config.yaml
model: "sound classifier"
dataset: "tunes sung on syllables by a formant synthesiser"
train_examples: 39062
gain_aug_db: 10
n_mels: 80
hop_length: 160
input: "log_mel"
spec_augment: true
win_length: 400
targets: ["first note", "consonant", "vowel"]
num_classes: [12, 8, 6]
arch: "transformer"
norm: "rmsnorm"
norm_position: "pre"
hidden_act: "swiglu"
mlp_ratio: 3
head_dim: 64
fused_qkv: false
bias: "none"
qk_norm: false
parallel_block: false
inner_norm: false
drop_path: 0.1
subsampling: 2
layers: 8
width: 256
positions: "learned"
pooling: "class_token"
label_smoothing: 0.2
loss: "cross_entropy"
init: "trunc_normal_002"
residual_init: "zero_last"
optimizer: "soap"
beta2: 0.95
learning_rate: 0.002
beta1: 0.9
shampoo_beta: 0.95
eps: 1e-08
precondition_frequency: 50
max_precond_dim: 1024
one_sided: false
adamw_lr_other_params: 0.0018
max_grad_norm: 1.0
gradient_centralization: true
l1_shrink: 0.003
ema_decay: 0.99
max_steps: 15200
batch_size: 384
epochs: 149.4
lr_schedule: "cosine"
final_lr_fraction: 0
warmup_steps: 450
weight_decay: 0.05
adamw_weight_decay_other_params: 0.01
Rows from block 2, named by matrix and row number. Rows with one number belong to one attention dimension. Each number is 500 + 40 x the weight over its row's rms, rounded and kept within 0 to 999. All counts start at 0. Numbers have three digits each. After the name is the row's rms in percent of the matrix's.
# q: attention query (model.blocks.2.attn.q.weight, 256x256), inputs 0-85
# k: attention key (model.blocks.2.attn.k.weight, 256x256), inputs 0-85
q.217 098:570517502534536512517500561466531462432494521500476526453570504525541505530485509485521481519443473524500467504537505517507484565530532431514498581546511541528440524464496550466506543492499448479447513569501443491514521579584473532490491501540490496518529525
q.218 108:437487453498543534519508479468489495507548538573482479475471526568493523523452518570489485472481442558493496574459533489435458464459478474477503433478505500463504476456479391518517527520523534524495467436467447467501468531491488578526528573424502518546500476
q.219 109:559441498439477503506492529439518430499468477500449530579492515574480440450535473544523480576499464535507517464585413526506504468480582467474455523524511543499528564505503473558529555515491584512505507422505488511500494513515553508562549502478502414483555519
q.220 101:517510421483415404502471486460521538487533521412427478552546514524548480521491536569460478474479522483500446530625508463494500451479521502446415497540543498566502483492511436488489482511455527568533435455482496478453571496523512470568482499454510509483497470
q.221 104:465509583496381516517484511511562547521526624484449407472553547541507500533492527497507526552476496479488497507542521507539499555488531487480507423440519508488467477463470396481520497512499532473522554500555519493495565613477535522492494577527501508516501436
q.222 110:488482518538511506501516536617506549488478473503508380506511506499523492531604451500481525474519435558588517559451519436518490503480531471515440534431491465566517503432478502494497513545493566476507524547539525540510520489507510427472505518514536541545406503
q.223 105:501468578479521485471448613514512406513488411428462500536498563535480454480513532487489500496531468508443490512497507466487505494522502529567495490505512461469509406443547516446523512516469542582454421488511499439531443473407488503559502501471529499479558493
q.224 109:501462512493494506482419488540469508504397488442516521509412500574577509527442506526516541454433557439496391547466492442556496398471495457499498489541511435514485485471493498465527490502488484557532438577529510485461433504429475433563489537544595534518479476
q.225 103:530555531510451488482523467461487541492543484485482517502554535528534535529488476447537515506495500548525512464492507512484474557421502569455497421532445503534434435533592508472438526541555530594512522563582549509546512475600554405570499518525472543519485554
q.226 111:386510485507513535513503538484486497524542449489507463489502576490532568501436476415566556502439531521480504491455522504482455589442535456440481488508503456476539500579572467469510543506505496507493439514535516562487586530612515505504451557468509430476510521
q.227 106:537600516478435523445470525478498492499516495498510548484504492464572461469479470553490486511488523473558429497467482476457499411477460496518511398520491553445515555596536503542413488571569555575482476535496457487453474543500572584534482447494491516528494528
q.228 113:558557492559540485499473495481500496534494487540516481507467560501494477537438496461473508530450497476543489488501465481505531493522522453482528546502433531487554489491536608466502495500531447504532481539520524496641545510551510605541464503588538504479459482
q.229 109:528470598513428540530488508503503589447512500519533481572439493578490481510486506484496538462446519498501479508497469484510527510480454499554564554511572411498503497491481502496538522545486443501512465552475481470459469483487479495533489524552504496537560474
q.230 115:487494476407473485491528496496568517516493488556418454536468459492573502476502536496502448453539489496489528514525526437457408582521593558454529583507516438504492510514552498595505548406455499458506487492536508497400514494519443516475547514513448493471527461
q.231 112:636533522454465473445497549493557530468423496526491507440501518439465496502530488500544559496439499486618499561535454596437551459527462456480506521514467462486491505515533420422541564524506535471535493414495517469457526545523509502498545532451524476505444505
q.232 113:502473619453485525510524505513509452458467509488483549447515546523499518591523494543524488501515502574510502517404459455510417587482371575547576453463487468485502556502539472606454555469481446475497510555518529520491500469511494479506497472474501583473471491
q.233 102:500384561487475563496443515457482513474541510464482527534431483470512497561545479527417526468486501508507584446512497517503519493540500454469508400422527505479444550428503549414517528505440493497449486520560541478443539503497501435482450489499505497461516512
q.234 102:497465443482369461507524484501475450573500456475504554479527512494500550470539478516508602512500503520415539469520562503523505503545475533492556532491455459429555513512458480461503493418477452450530472530469529405605511402569438486513513508436518493500486514
q.235 107:483472506501621503484474541490445410473562490535460429468494553489526479519501470522502485469538577485439497539506520494553548501606543551475518529512512476480476497561498503513550493482561515515453474550462453567530489387512574562500500523472497481489538546
q.236 108:461561441494504509510553484450510494479525484560480529502541542512548504553493510515448494501469491526477506534453486547486555502508550533536367398529489498481490472483541495507554514487460482430487533362489501517537511461552523492523498506511518448506453444
q.237 114:383490498449409542602559468507454543511548496521505483483573512506468548428452519532507525623577477478518512519529525540463528467471561492495493490478441443513430464474525553496468506499510467461559484498439511545531453513528500576479527507561514474460502489
q.238 096:466489502476485489535453540474508531536532503492411509450520551501531433413565498458448525463525516494491553480475494495433491530566503512514475421556467483499421512467508423551500489434492489451533517561532500452467538512490561515524524523491485480439510530
q.239 105:531499492456507459487482491516490521502518503481494491505518517418509525507515429392520449486492436500504468497448495640462457487489441437422542542594503514482491499444585500546527489514441482529562469554501529493497537511471500526507515536474426533461413484
q.240 102:454468464439577502451506586546487529503472467489499481465490615499474495500557527528500520568484474493473482481512497520553560404519493480562475413587498426499498405557454571504437544509493529546498496501535480516481518513507495480496526423496502499499501536
q.241 112:435500494495482511480548504462575514511511514480504508575504519576518501446494457539435495460451469526500458489506543505526516500467490479605473570500532467529555520449519574521463488388458426506543456506493437521596499485440531501534565465572536469453467487
q.242 102:497522447627511560495530579479459454579531532488476414491493511485515551545439493380581538510585533467521435462525459465422538489491553507413503507459469512468477493487499545541500497451402524491504557454515525481472539528498545489470483475494480557421513547
q.243 112:501525429494361490485467481515546483483424487501483532507528511465529490529501509502451523535504501432503510462540540521519547585469520532548430549441523484531453535476508522486524482495510501482468461442533426435515524487593528441552516532452510509462494511
q.244 098:545469534563409503484481487505435447492439486535576431517390498450494566537500481547476525437483466491484453492534486506535458523472499501482509507461494586526456501511503505527515505523556496518495520499531455533450579536522469540502518552482579568488515552
q.245 111:458486464546453502444456491592458537486516444500501512521431597507512505497503530488460498477507506551447493451529539523531534390508468460525451533426503560564494455492504543556475532515454503490466550489455470505427506482522505455470569551511514487435476499
q.246 107:487457422486487479520433507506521515476527514525475539492583513537513551554492513491411555500445492537523528506444502476457541474535476483505515499502499505445550524501491478481516502547525500536545561444546464493508480466538504563526350400506474503467499524
q.247 106:429472474527422506504512500495519440488498506507543490571490501515490483533523521484479546539491445589571517528519524411491461565462492509422498428481544492536500479500526498500507481501543468473462482590516519552450474608481449468532453521449489472451432583
q.248 109:489495579496418527482539445461605521498516471569542454505574484495554530503486533559478486535491514465575507505510567468482431515461492497504414466503506496502499501490435466462485511513489434610454494432595498467567470561505513492520507488511424589469556500
q.249 107:491487495495501554486490484467473508482513508534548539465510525504406510511515444505517510463469545492471593506498511489447516550415506496505514549568482514457499534555513467493401452528442502535489493576493517494546490452503497425500442422483504474520499489
k.217 098:591514499565523591456492474471468492498514564526518479505475501486450532464466489438480595526500593490449580510592480498526495514521530511524506538539502542516471489503521502479463533522495485515534377510448507528559520478476543582512407448489511521469515537
k.218 106:470499455506572486489490566449503501515493494513413496458479513489502507522469457534473516460549502516452500497484581475564476595549503529514509479455504407440493511515502426502499527491416480480519503485480504502581550503562467481531506518517450436429499538
k.219 106:473441461507459481512501554479420490551554556460504520392475475532506496530517474544476436548505536492577454513542518582501537503500493478523521553530557481470509549485481397441519511472485470504505542472495472536472494477534444528497459460450495517503492541
k.220 105:492549494524459463582547491479481548524423500463502492392490561532474503490518500457557498503488492409510476415571500480548580559440430512418465523548505505570449503498499477461452550500508524492490517433497488527511527436481492555483436505471526490480421533
k.221 103:488489496557524434546567485522536443492493545571523445487519545501498525494533517547587511529525482516525527533530609525511444459500544524509536455486623489515517509507473386555498535522525562452498483519491483544501454424582467548542484548546497468561504432
k.222 107:491471675534464589512490431516443496489460490505457479617493504500511481533392498458478473568485489534506515564548507508501528547462467477459518468558508529479481502496499501495493493538506492487532538590525498502593457500493545515521594504475436451545468460
k.223 098:520526551563526511516440582505574525492519458501485468504531577552466517569548502532498417467501508523450483507519521529518502490475459559511472489517492514492543434582526480368539510516541533547517446447475507505489510458505424516485519510546516496530511492
k.224 109:466539499557579471488488468496489527459488480496500504458481543499478511544516477496495521499473466454441506487498614459495537450568546518497464497479521547513453442490537500489464451470454514481503544547499495462554487441560535425561412480523520535452499486
k.225 106:500491541529451600495501516585479478461621455530587422523518501609473440503439515527506475462483482449503452475501483503511489494454476514510590444534527451479444468563494499507473527498456523530533516498380568512547530498502453537482486502496532511505506508
k.226 103:414502511460524538518588464467485472514603571554485497457546552498471519557514583512487541499527501507443467389560455435536463525511486362466499458435496459547533508491581470516493454443486503494497476493497461506505514499524533479412477523496511560492517541
k.227 103:535574491560561447557531531496508551408555507484454487572503577518478482488526477497445392522492492447510426478488564508518492502439562507508568513509513540562495452503506484532570454559415469567440472488503517511456532461440510457460464499479511499529489509
k.228 107:486507593485545518496457502538484480499495473542544510526464491436535430533512528462543496482490510464468487508566555501456474413622538496491521545516518493512523497526498561456462501419496542486492552518530532514501369563510510616553446496484531452502494443
k.229 105:509528554491473546499469531442575537417468509549578443505535521469485476502542545502565488522438501479512446495487518513463518576475530442555499635559576497552496534513453542499502552542541437484508543542516500495564463435553495485529495487571505589461484515
k.230 114:487487535478484511496513440495469466525456420505497443481529458447502480449422488573505502496551617504435512424499502421500502484545564560498575546504497508444511535487537509522550495442570508439488489523469483503540491561558558479473542547417514468595554465
k.231 107:489496537455387513529501551496518592523500509499421492517407508498487419554552544492524510581483520546553534519561560557517468522485549507459472481442498515477505465429444462466459525471443464546490540501505501497436574499589514491504523518537474470530484487
k.232 109:551483580477561514486522512513445499470489504555526531499426534498486546531502468493522449522494529482474480499488467385509514570454452577444515437496443424483455488508507494508502469448513458492476453532479526496490543445499528376488527483512461506554557504
k.233 099:515550491439506460523550532461507509461510518527467456462477486527493521524500507479482560423504516495457520431498514487536561508493471545502494406497554531527518439516423498502519576515509526554509505504498483532499548491500519470514469443498528486500601511
k.234 104:488500540455458461498471440454537475559410436453578528535512482566585478476539482551510532492590539536519367472458401529492478536533509403471564519560499507484500509509420530452404495509517515492497499501441502526532522444510506484496420490487586565461546457
k.235 107:494496539500564535586558507444508551556532513531494444484501499547500471462464465455557510519469500503455504556474500478534478462446512414507516526413461503430510532519496514521520500495475485466503501528499504449443488472464494525502547484532433495495502456
k.236 108:458515450482441605491477556487470474504411535514499478442508523544431504525420428475471520571519515505516468513523516498545456473502505498555413439498481452516526486511490476459577442513509495528548492414525502462532522522524541530521493498501545499485487582
k.237 110:504527493550436452510502493437525540557530509517524485495476503477466401511497429483475486514579475465551515496532481526475494487483525527555474500538501517497500502539521529354474435470400473459516487491492585516565519499489449529510525580506484497527513500
k.238 100:508537473509497581464597564483506482482507512467494493504463540517521456535528480493507534583567514480527503497506500461499499593486480520487461488549478510490493526490501491445487470492511544561584478495567525550479511493483545525518530492501505501516570556
k.239 105:575461457528469481571536492516489507488500511481493492459423492539572505451499484582449584518510538517438557526580460570521491485497477588443498498484489489458479514494543551527460515459504542588532523475439507480494532538447565542486530528537462545560506529
k.240 106:509443500473569460509497500411485551437558475534478485470497523528516497492555444481566440515425502492449422532495404565517494424474531512501505466576429544428554496537516494461500509495519426611446509479466482499488498446455520510484505509455418529463472456
k.241 116:464478527492543469429434523426478473490399537538508559492461492471383518480505496498394514508473504421443510460527536492475594462505540522461503519511588435449539514553489521495456471499488360515505500483541474513608490501468511440476573513509452537527473608
k.242 105:501482485565500538529542473466427523490574518500467486505497497550534547559503524547527572444558431506503490474537454435469497513493459518561499516486475474550521440512510502492578495488471567481488534500439489510495508410576494537510546586527572580513484453
k.243 111:526527461482459493490545543543453523532497531537461477531542472425461488489568561429475499507519438484521493506483499534428521479503507488468459497527464498554514519510483414460464513491453518524425508528524540511492464508531486523551532468463523549463505490
k.244 093:518595491404489494564492491461500460467505540631493507498539458492555523503629474473584480512452375568451563497470483497496513492488494477509543528495501474537492498501507504545467490513442516500529501508527494509570445574461531492553542507552502496551497514
k.245 103:471556477471462464550471519504505438527482517473477444462519500498613456473459463577552576521481493493523467512505485578437551487480484465529541425505447504548455513457462447570503440465474498521472503519446460466501481403535521487491447511503501501447464548
k.246 101:587467478520520459514448530527446486504562620504439484560545442536505417499470510544503568569428507526497522490528521502534474478460550553457560456485526559505532532552501593491524540522458518501481486451504533481548508528482526494557506399477498500510516532
k.247 104:515556554499492541522492406515520465512514484505536513528501512511535537535417548477487470480548505541514578528552465453521591597456446442509463442486466473511538455543488498500513547567526496481571506486502503504494510525497519495461406520512496502539484517
k.248 109:464417529449471500500504498502502527560521550487622478509592524437562553453501584541456521458487519489511500404467502477516496491510510510505510447486506488479416511543519499502420515500496528527460524428485486499503500466508490544485495506459463461509498468
k.249 100:498560502508473563430522560472524481465417443518502562530513450503531413509519441485518500453462489555463545522564445475492502499491481442497596533491548414514513530494491488459534480509493540477525493459404560486503557455501496474511451524490607523426452504